{
  "model": "model that predicts nearness at each pixel",
  "dataset": "rendered dice on a table",
  "train_examples": 145000,
  "image_size": 64,
  "crop_scale_min": 0.8,
  "horizontal_flip": true,
  "encoder_arch": "vit",
  "encoder_norm": "layernorm",
  "encoder_norm_position": "pre",
  "encoder_activation": "gelu",
  "encoder_mlp_ratio": 4,
  "encoder_head_dim": 16,
  "encoder_fused_qkv": true,
  "encoder_bias": "all",
  "encoder_qk_norm": false,
  "encoder_parallel_block": false,
  "encoder_dropout": 0.1,
  "encoder_inner_norm": false,
  "encoder_patch_size": [8, 8],
  "encoder_conv_stem": true,
  "encoder_layers": 6,
  "encoder_width": 320,
  "encoder_positions": "rope",
  "decoder_norm": "groupnorm",
  "decoder_activation": "relu",
  "decoder_weight_standardization": false,
  "decoder_widths": [48, 96, 144, 192],
  "decoder_blocks_per_level": 2,
  "decoder_block": "basic",
  "decoder_attention": true,
  "decoder_upsampling": "transposed_conv",
  "loss": "l1",
  "targets": "nearness",
  "init": "torch_default",
  "residual_init": "none",
  "optimizer": "nadamw",
  "lr": 0.0015,
  "beta1": 0.9,
  "beta2": 0.999,
  "eps": 1e-08,
  "steps": 20500,
  "batch_size": 128,
  "epochs": 18.1,
  "lr_schedule": "cosine",
  "final_lr_fraction": 0.1,
  "warmup_steps": 2050,
  "weight_decay": 0.2
}
Rows from block 6 of the decoder of a small model that predicts nearness at each pixel, named by matrix and row number. Rows with one number belong to one channel. Each number is 128 + 32 x the weight over its row's rms, rounded and kept within 0 to 255. All counts start at 0. Numbers have three digits each. After the name is the row's rms in percent of the matrix's.
After each channel's rows are labels from the 100 images, of 14976, where the channel reaches its highest value: "strongest on" is what is common among them. Only what is clearly more common there than usual is listed. The data: rendered dice on a table.
# convs0: first 3x3 conv (decoder.decb.1.1.convs.0.weight, 96x96x3x3, each kernel summed), inputs 0-95
# convs1: second 3x3 conv (decoder.decb.1.1.convs.1.weight, 96x96x3x3, transposed, each kernel summed), outputs 0-95

convs0.85 044:088189122130122094071126112086134126084085129150138141098076112098138077117140057116114142113140194120160181145088162105074121144127131135078069116128126141146161130050141139134137168098045129126134104070103126106096096120103145157100097094121107151163164106076129077102188076141149104118
convs1.85 076:159115109088118130170119158132147070118145139135139116138128163109102105119134136156080165119109109144086168133181142123150124130092104222118086151129138163152123146146121127116198099156094215130153164108121159092141199134158107105143143139124139090126178051141109070119097131016142148157
strongest on: dice: three

convs0.9 105:158098132183080101131080114107098130107151195166084150127146149153189172135128182093112121128111139173110113169136144121164128200159139144153204141150154152132157187153147104150156112060110105146060092116100105112090074101128105129113091120148086122145133215120125115170110134100101176128
convs1.9 138:101083096150159085141135179129152129170169080128068132092121081161088167196089129071170092161137113139139077105128134148138114176093130125118096139069095158155091103113087168156114070070173115115173142132172169122156128077137149120130068095128139135095118093090139092143141134154147174077
strongest on: dice: one

convs0.46 048:110131099101098151119135134125143108046133149061133106125099140098115070005054079160092121074125064110111105092119097075174136122127169109129146119120117130121125119120141095163153147095123069134085119127130087145089075123123076086140112139148104092129096132157144082153121103101086145157
convs1.46 073:170123112127098105073092172120123104111178105064107146121207077189137106160117113103142107121128144118057107139104131148103132134108107179153121175136125173154141136131132138160143121091163182174124124164040096133172085110054149086132102092106130198156160113114159122136095085084125135109
strongest on: dice: three

convs0.80 097:118114138140112122158117091071124158129124094061150052143080042089170157099171157111065115165113105147136159134164106132193117097098116144056138182075172096121150125138110111167083144113085121111117110116117159089177073136136125150098125138140152160093133095097095122143092105136198136116
convs1.80 085:125141154140084117164136169088133142088082159178157069148145135056190101105147107118083195106105096126055097141182113112144132116127102171119182062119164136102158090121143153108098181127136145137124170125159152109071126144166071166141131160138164115119193131109114169125118125077179125128
strongest on: dice: one

convs0.42 086:037037118093133141158105133125134121128147148157082141119063134103024136108080163126141109134126104113115132026102102078100096113079120136104063137140135085160077102170109109140144132145137100147153147133118116123183159133113153118139142175135159128188122076094148118132119147118098130133
convs1.42 081:104152130178211123103154121095161083063069164119142171124207134129193111134156113119155109207117126145147109139107174157123165134135167165093133168085125106088152091131092124072094151106094129139133109081164147149111180133143139100113108145128151138140090095119134150131143119106029090150
strongest on: dice: three

convs0.4 156:099123120074137142130137112132109124129148128097052106116024136078000112055126156142129126141147124113147131076143133141140125098119145129137053102104124079099056085178104115104129115142122118144140129131139129128137145128122118112136112155128165125120148065176159147157150176140131164173
convs1.4 205:160176130146087145108071170131112119103144116148132130116128109162160063140157155117135108088150141129077146163115151084112086126135124096154190148155170149154186215167189099217137184109120114133074118118079100107117103113091125138126118154120088187137146193180145105112112123147124103173
strongest on: dice: one

convs0.84 062:139154091092090104071051150130116125090116071104118127139116112090139112112145126089131112140151175127111138135108104143089170133122168116120093097134114143127146125111113096079085137094165161127125118103071113154062057120138091127102073084132070174044135100074099088150181115195151139085
convs1.84 062:136121151140152087133073179113150172120141135073148134146100158162126114108175116140093135053173100146157118134152117085108132153086116189170088145155102150102146155135107133120083125129185160143144118031143077047077130134118134121143134130108047112164151118136166086100198139137107156158
strongest on: black die

convs0.17 075:159105109084162153201203146124139083111132175123138193121144139135138111161161148132146062073138102154188079135132075116097126110125135163053110127161119086085133126123107150154133099127167116168173080109069125128034123121142159118140087112163130150137163149110188112118182114109140121132
convs1.17 053:114116123134115091206187124143105158142145118084130157134136115175132096128173108138146163108171155144247148138163061133107157162121122127140142186203113116110128116136106108176125111113126150128122150114035117089116186124118142093121115162131085116155121122135162208114074122108137109171
strongest on: dice: one

convs0.27 132:110116146051140120163123139166143114118140052115125109128127124117147117015159127104156157081143152168116154142154134140143176069157166164107143109149114082120125097116095134067146108106185165137095184155067079184051126131141077108115096106136108111082141136131111145134127105151171163110
convs1.27 106:087158097181127122117062116107081134095120160107151140122147117147182131130183113145199089163135133149102103143106102094156067122115137163130126121097121077104135133149151080113149169112075061154072095059180090043145141131131173108135119166143106131185097142127148072144133153117112148179
strongest on: dice: one

convs0.94 050:083153120134126083121076142089103103154109145132125133107095106101164086136103100107118183116119172122121148122087124099079113110158081143056088096110098097090192080075113052118123189113047120113123094059075116125067082138083124135101090132139087136118182124116147111145125096145134139132
convs1.94 081:107141124144150141164102145141113080142192148171139118125104125157127097113143141160114124112134103161071153122143129089135105132082119177138083114103146123158105147147127122180175132153051131136105164073100092095161134136155186083136148177112072133125153081152130029140099138039080175178
strongest on: dice: three

convs0.28 115:108086155117109148145097094139117113125136150164127138147121131118142117010162156104130120105135179116075153106134093078141102117143100111118155131139172132158104163190183140152172141086088072147108116104160118126085038133127197175104113140200156129178107148104131102166096071111126125131
convs1.28 135:152106101109171097133195160127110117114164109120105078137146115155113100164126086081098139086132148078142118118167142142133200138096116123111126107124145185159135070103113147089099110079154207134147115116086170138089123113168073144140089089116147171096169100096046176150075070137133108098
strongest on: dice: one

convs0.95 083:102156113109080055096115100113040152123154112082118093128123110104136111111171137107155149088178152138097130112146127121130115130093167088087113135097168135136171159145139167179133190100070144138059097118061084133105037143142154142112131152158090114091098101063130107097089122108147141112
convs1.95 128:120108136097146116095213118122153080115111121094105066110175179125140153158154138131071161109136129110161184119162159126184207143148153187136140139145132124142129100131115133060178109132113167148165149118107226131076202115165093109128114122101163120135179125095086156126168121116141116112
strongest on: dice: three

convs0.15 126:157134146115135122132167108123157041128109158066136098104103187070141154122135112137094070069152112157197104127158040137145078101115139118142151129135113111123118070162142163176175127136101102140161107141151128072101170141132178105168130122073201119116120097123176100124184134105112138147
convs1.15 061:173119144150131156165061114063144158140079094129156041132124084081164128112143097111158151188085112182139153146103123130125104131146094107097169140151145145123138175121115116129136104121145125095138158052182108094071116144152114125095132118142107066073077160130083137100057116184135086119
strongest on: dice: one

convs0.61 065:155098118102159112158128166093160111088082131108133121111111174110135134196133134132177110160163245132138141118150129078159120129115106142124142101115146076095124044086144101172126141109087106186140088106091129101078115111110165138066112127065159165112196158137160146148147084121150153141
convs1.61 105:096142127124204134090149117155047114115154128091122101123133092197120124132208121148130142073150165097135184108126098124118153148120094117119127144098133123125142104128123106102120131118082217124138164077116210166109195128127143112124115194125095169131209102118101121152087113108171122172
strongest on: dice: one

convs0.23 058:107180105064118145143123131144082108166186100163105178139109141168135146160138108069149051057161142152167103158131097175101136083111169188145118120119118107124102071107141146127096055109152146111150158136145147168121120095070131135129048103119128138172172114143135116111157122065100148164
convs1.23 052:126125159176072076071154121145126137111128124080163088136159106164150110099171107103138147078128097111146186134136130205107149180136124135156147182158104118135139154123125122099071145112174152127155100092078109116084120143124116024104121136106040115109091116126101126112144147156205080126
strongest on: dice: one

convs0.8 126:144073099190083057113097120105116121124161165149093145123135142155163191158118193080119137132118137164113110149141162141155144205136152143144180139147146144141133162096155117140143169068140124134081116128083116148122106099110094138105105073153106124166121195048127114165104153121075182064
convs1.8 166:088079103151166084140150168137141123172166095111072131096133094151089177188084126083172096169137107151159089090140129155147130176096133135115086131073090132152087096103086166133118070087170112121176145132178161123169148083145162101131075096128145120109115091080144089150163142144148177079
strongest on: dice: one

convs0.33 089:153168184089120140109114082118099126049116137172091176111131195137085057117138101132115123151138118102112130202146137112188113076126124141165118119117110117122097195148094092155156096125064116166082108093163071162117113112092052122117118151162149098132142116195132104124130146093118096156
convs1.33 095:196151092130125119133075170112163089124179068146108122103090094160148088161147165091116104082134155125097136183123138112121097155092090147118189148114138161185154155182132149196144123086130154109138138113079147085115110093076092149112093149097074177091151155194131101087105138157149142170
strongest on: dice: one; total: 6

convs0.73 072:134140068092139124178149141125038110111156139116140151143102194173128156139153111096164179159145084138186128117196092136152149130118172185151095109149153097152154085095128143087138138110145162127169153124136135058140160101127083168132085110125122119109115146191135161107047105119140071172
convs1.73 065:126098137119086088118154135139106098127152105035142102146131103185112080117168100139141179054113144133163202129124107178123155165142131131148127160158109125120134131112124125102069108123161168085164122117067113150121134134117141042138123153088011108125142143133131146112158165129196110147
strongest on: dice: one; black die

convs0.70 105:111133124120098110056096092159103166163131161121130119131112169114160135141127147145097114049158058044106135141138091167146087113148143114109106167151141136194129126138120181164131134099118089105149135122169128129138129124159127100099128084174110097114083068145148147137154092000129094121
convs1.70 098:163123138121130141160082170113139154135132132195122072127082104105146126137168114094127135181112133132053097121104129093112105121119056099123197116089162145157098185143133144151224126133148109171132217099139120123150069126096164170131119105131159146114110127134107095137099041120085120107
strongest on: dice: one

convs0.65 052:145123078124164170052143153160143165062161145222137124141152084137116081123129105137099145111125064172120142086123148205151136109185119109210127138073096155136083134115081136109119079145144162109118104134143134144083118107115077151153118156130098141070087100120152161124129145171142091136
convs1.65 064:163114158140114102193128125056238117159122114169141123144125158054143141110076110112150137149123140178151119124170144109139116162096108164136158089178130115151126145124120143186158117131159108103157110092088046088093106141132100158128134133127083046090131189133130156120165139171162157128
strongest on: dice: one

convs0.11 101:138062031159086108109113109121118113112173162139075117128103131136166134076060106109125135127147129154115105119138132129150135172124128128150178119138175134129108136037161107135166136078122096128087110110127135131121081090111086166109100185134164112168115189081135128221113085126107178098
convs1.11 159:090084106152163086127133174149128145168175094152085171118101077174086161175081100084188087137149128125132077079114109152113065163092115112126092128074101144146092119086099159180111080098172121124162122145140122159175131101107171108157083089117136151119126105079151089170128120136158175080
strongest on: dice: one

convs0.31 095:147079124114102109190158138142154127102139103067115067145097139086189116005117110105121160098154136113102123071155096122127147130107118133130141141157186112125095118185151135130143146089131133154101171135098097098065104116145131165113100156175130135126135131090138166210123063123178155096
convs1.31 087:077120087139162082121181161132096129130153144141106159151164076177133123163077033094174095129145118074145059093119124150123100131092145151116093133073112136104140089072106132157082093086151117117108117134150114157157163119165165122190087117134181163159141107091119116170064117082116143137
strongest on: dice: one

convs0.91 048:106160108130088077094094139080123126145098097123106135101107096078145106087090073122102196094134162136128139136068167123090132147153120136109059120097101141123197127049116090095128109124057140097118068113046119118044105133114084127128106080124108136122158138107127103109160108147152097101
convs1.91 065:111134141105136142170100161129161101143197146151149131126107132141103100104125152180106132147125110180109146129144130138134134125091122196129069130134133103174111143155118124173196132157063130134116168100109112109163136136121171081137159167117067105138109083167146028130139160024089177178
strongest on: dice: three

convs0.62 111:071121166100084099154069114120062146137144118184142166147131109136129155112151147131195147081165149170140120128137123117151121107142192134149121065110190105132136154153156145114142134111087109137110118110074075164079089135072147080103119123232102130205133152130138122132092134139073115098
convs1.62 058:140120132047135108170149135106154139125129115092102082131108106119132129149185103108048188106084152091090150115179033122111082143117127117115139113132113153114134098104115161095114103128128164100163179132188237103100130115169140163157105148158179128103156100112078158098148124154115099119
strongest on: dice: one

convs0.88 133:083116137107111135119100083154093123115116164182128168158113133118096111125132138127159125135134140155084175132127127073106114115144119151144118169186175129152137160170207125226149169118157133161084125163105130157223146124087171140108135148158163126213156152123154165142138140050095101134
convs1.88 092:177111119101090072108181146110185151090149096065117104147138115136145079144176058073070155137110142093134133144129131170092171151129135115168180158183094179131168110117107153069091114092169154092149113126121125088096101119130092130127095083135095103095066128125117147082104112153111071092
strongest on: black die

convs0.14 100:105139161119138135148166145147088105163133126132144166115141067127121114073104124118154159020159101111178102127150099115148120116147166160103130049099110119125103108142124199033180105121103116097147163149127102156051071149116119141127100113145169110207140119135161152122132133176094127145
convs1.14 058:119093118175057087103134169124113118120182116172148055151124083115137100114126105112154156176166136155137132143133142179132078151122087108150178132154183117152087111142152107173161165112143079135121100126081090160102116136102101083153121138047097168120097158179158199109100152158192155111
strongest on: dice: one

convs0.2 192:083067093068139129109124126127126115144148089110071093115042098083012131061102162112126112117141109115112120023115118104110115099078110115116057110108130086124078086142117117119125136140142130126156151131169151138153127139144147152139123147150155139134129058094149122166137165146113170117
convs1.2 177:156182161161115155140111126107138111085080153138185126151181141140187071100168122150116160178084145149140169153099142121137142096199151089126213139169157127100183173135156095123134160131089131147105147165135111124121159155120120168129155151117115124131151244145105136123099106134105061165
strongest on: dice: one; total: 5

convs0.87 086:102124136028128090167126169129136114125140092123102161133178120149107150151139157063148137148163175155107121151147154127160170064129161179150125130111119078107162101073074138096105042102138131107120137152105134142088089122129082117137042068129084124055145144115144119136097119159135163119
convs1.87 075:126158122160101126103109094098175113125083128081196074143129118105155147073145112149104107125101089109142146129115166150094125136130122164125125117114107097127142143133119126072097139126089111078124098028106089019069118158126102100087156161112072062100083158151111087109164153126110098162
strongest on: dice: one; total: 6

convs0.10 066:139057122127137097133105134118110113125147113101075116119134097117204150088061059080117123125119108071112099132135083099147100137104091111123192100084118091093170110093112064083082028101089134079111086118117128091109137115140136100141096106137135116090150181088124142171110099144111164113
convs1.10 081:093088104134138094108053181117115090167183111134070171098136099143107155200138137088142088117119182120085108114106126130083072169093149107112094114092113126135098103138114138166113099083127130138157081114053144095156153077098178138129070105080193153149142098108116120151141120136084171102
strongest on: dice: one

convs0.36 103:110083147105110104099126148127098124144148064094118112130143101128103150169128161105119095067137149057067142150122133128083104122115103092126116116117145111146214168255153116151112158162140116159108164154124122105180113135136153092114171100153101137140117077098119061111125142072115130097
convs1.36 134:093125104106121116082159141142156097082096182133123073115153153062164124138096121132078179167117098102152099132182156125162141125127155159129120112102137132153137097139124129075130135127099087128111156117182150071132146122194121109141122150111179118130122101131083124121174147047000093150
strongest on: dice: three

convs0.0 184:091065087087126144116112115126106117132139103106089110120026124080000118054098142140128128105140109121106135026123111110112117120084117129122049112111132080129067090121124088116132166138134136140141142128148133110149139142136142152134143162134162143142128061114141132161128148135112137150
convs1.0 146:132183118174118112142075173105148089073129156125132134132215153164223070160135127112111116143109123131099111172127155110172133109144162143132194113151148148137208142160143103163164148099086128169096146149115111101132169120123115131148107143104143154162156202147121093132081094096075098179
strongest on: dice: one

convs0.89 063:138144130125100117177108231124122190138091180151121145116136163050137143121136095153088122153111126095074143116117105170109105137141127210134135130165133117105090171135080113085056119140174187139132100143090111120136126134083095131130163137116065158111214157133116160147124152120180155149
convs1.89 074:150141138155079086125106158091159070123117094122136163142144138128129129113103104131168107255135170157130114120161102121104118172118134156164133153133099129126169120117116139158116099127165100083140094147048116098115066134093112070132127148170086092066095145116175123102223162133097131115
strongest on: dice: one

convs0.3 101:145095102174102090105089105115106120118155199178086149130138148155190140090104115097113114134118143142116111148122129113137118175161110123152196126148153149118143169006154088141157112078106102131072100098086111133107082102086093158118098147119146120156140209079123130179101095104116162100
convs1.3 126:106084098149178085155119182134142160166176076140078169111108086175086161182098110074179086132143134127142076092115091145125096170093115128119100139089100168147095118095093163171126070081175146121170138149157158141149135093113146132142077082125140149100123099081135100155111107152162170074
strongest on: dice: one; total: 4

convs0.16 070:106146122106169149211174124137137094067132173147147114123070187138117148120130112125096183028117155097180110123148111178152138136158134177102117127116111092134119073127115112053161092111080128082147067111098145158048112137115089128115079110175125101151160159148121140143144133139126108143
convs1.16 051:094119110128128104130180145149087089125193113090150118153100092182141070112149106141131153117141122120166180134148135202128145141160132103122142156132134102161112115130120112196145111121130148111141154106022171156109157132113143030153123164028069136095126122173124137137127147105176137163
strongest on: dice: one

convs0.6 123:117062106064139105116112146129115115174149066105085115120023092093005138095086149085122115106142114081101127057117113112096104100083082120133061113097121084120093084173105114109097110129139132118142124122153142115131113142150140132142122128140134139120141067099147127168138143143114166093
convs1.6 169:111189116158131143145105125112131092065081172156159149145181155104208073134139116142121137176115147121122120155124153117159105086155178122119180135142149110111189138147148094141139171114068091155075121157100102117132163139135123156147126165109174151167101219158115137134090099119062080193
strongest on: dice: one

convs0.12 088:162131135155090106078159101099108062164146157055159120123092154123128146111112146101085088156128083175138116147165089126152084073120135097169128106105148086175151091140160162183132185141071145137112163152176120056109165123119197136149133133125190107114062073133116104134123103101138100109
convs1.12 069:138128143132187138108147107111115089080076112134171057151157102109208114088130098104074171043111111094110130139118213082152169130147098162108152115130136130156154133111120098099100117110155165091111140093108091156089128143174068169121135108099101092098130137126090166107102132129106044127
strongest on: dice: one; total: 6

convs0.18 061:112124148096159136195080176140140137146103124123138192104109164141091097111144167109151085086151191076158121138106055137148116078135117189104134128121079039072115112071086171086119120115159100088148136142131126116137093149058119186135128124142120170214146134138141116133130135129141150137
convs1.18 090:102138088182126090103203081154105094124146114098144157128155097178147118113168120129123114161148152115172194131136145178121159159124121102109142186100122101157117097128122097104132132111056116093127067123014138074112197141124108071106119177087101118098086129132107159147085133126147103142
strongest on: dice: one

convs0.67 057:134131162123149124172113049159173123131107110165131167100110087143123134153172138143157098091141092115089141116101140124175143103156109137147120210100068134133090155084114111078120132132141073119115099178100090145129156136171131160156148105092236098137102161129201183142074161172136137136
convs1.67 072:111139151142171117153182119109169156142119138130134120133155119143149122125149108119175145066145154157254175126159125081197171169118146203153169114156120107112156094116117160176085123123155157118166129119127145118134151136106129138119121184116099153144217160126124132119200134160196142149
strongest on: dice: one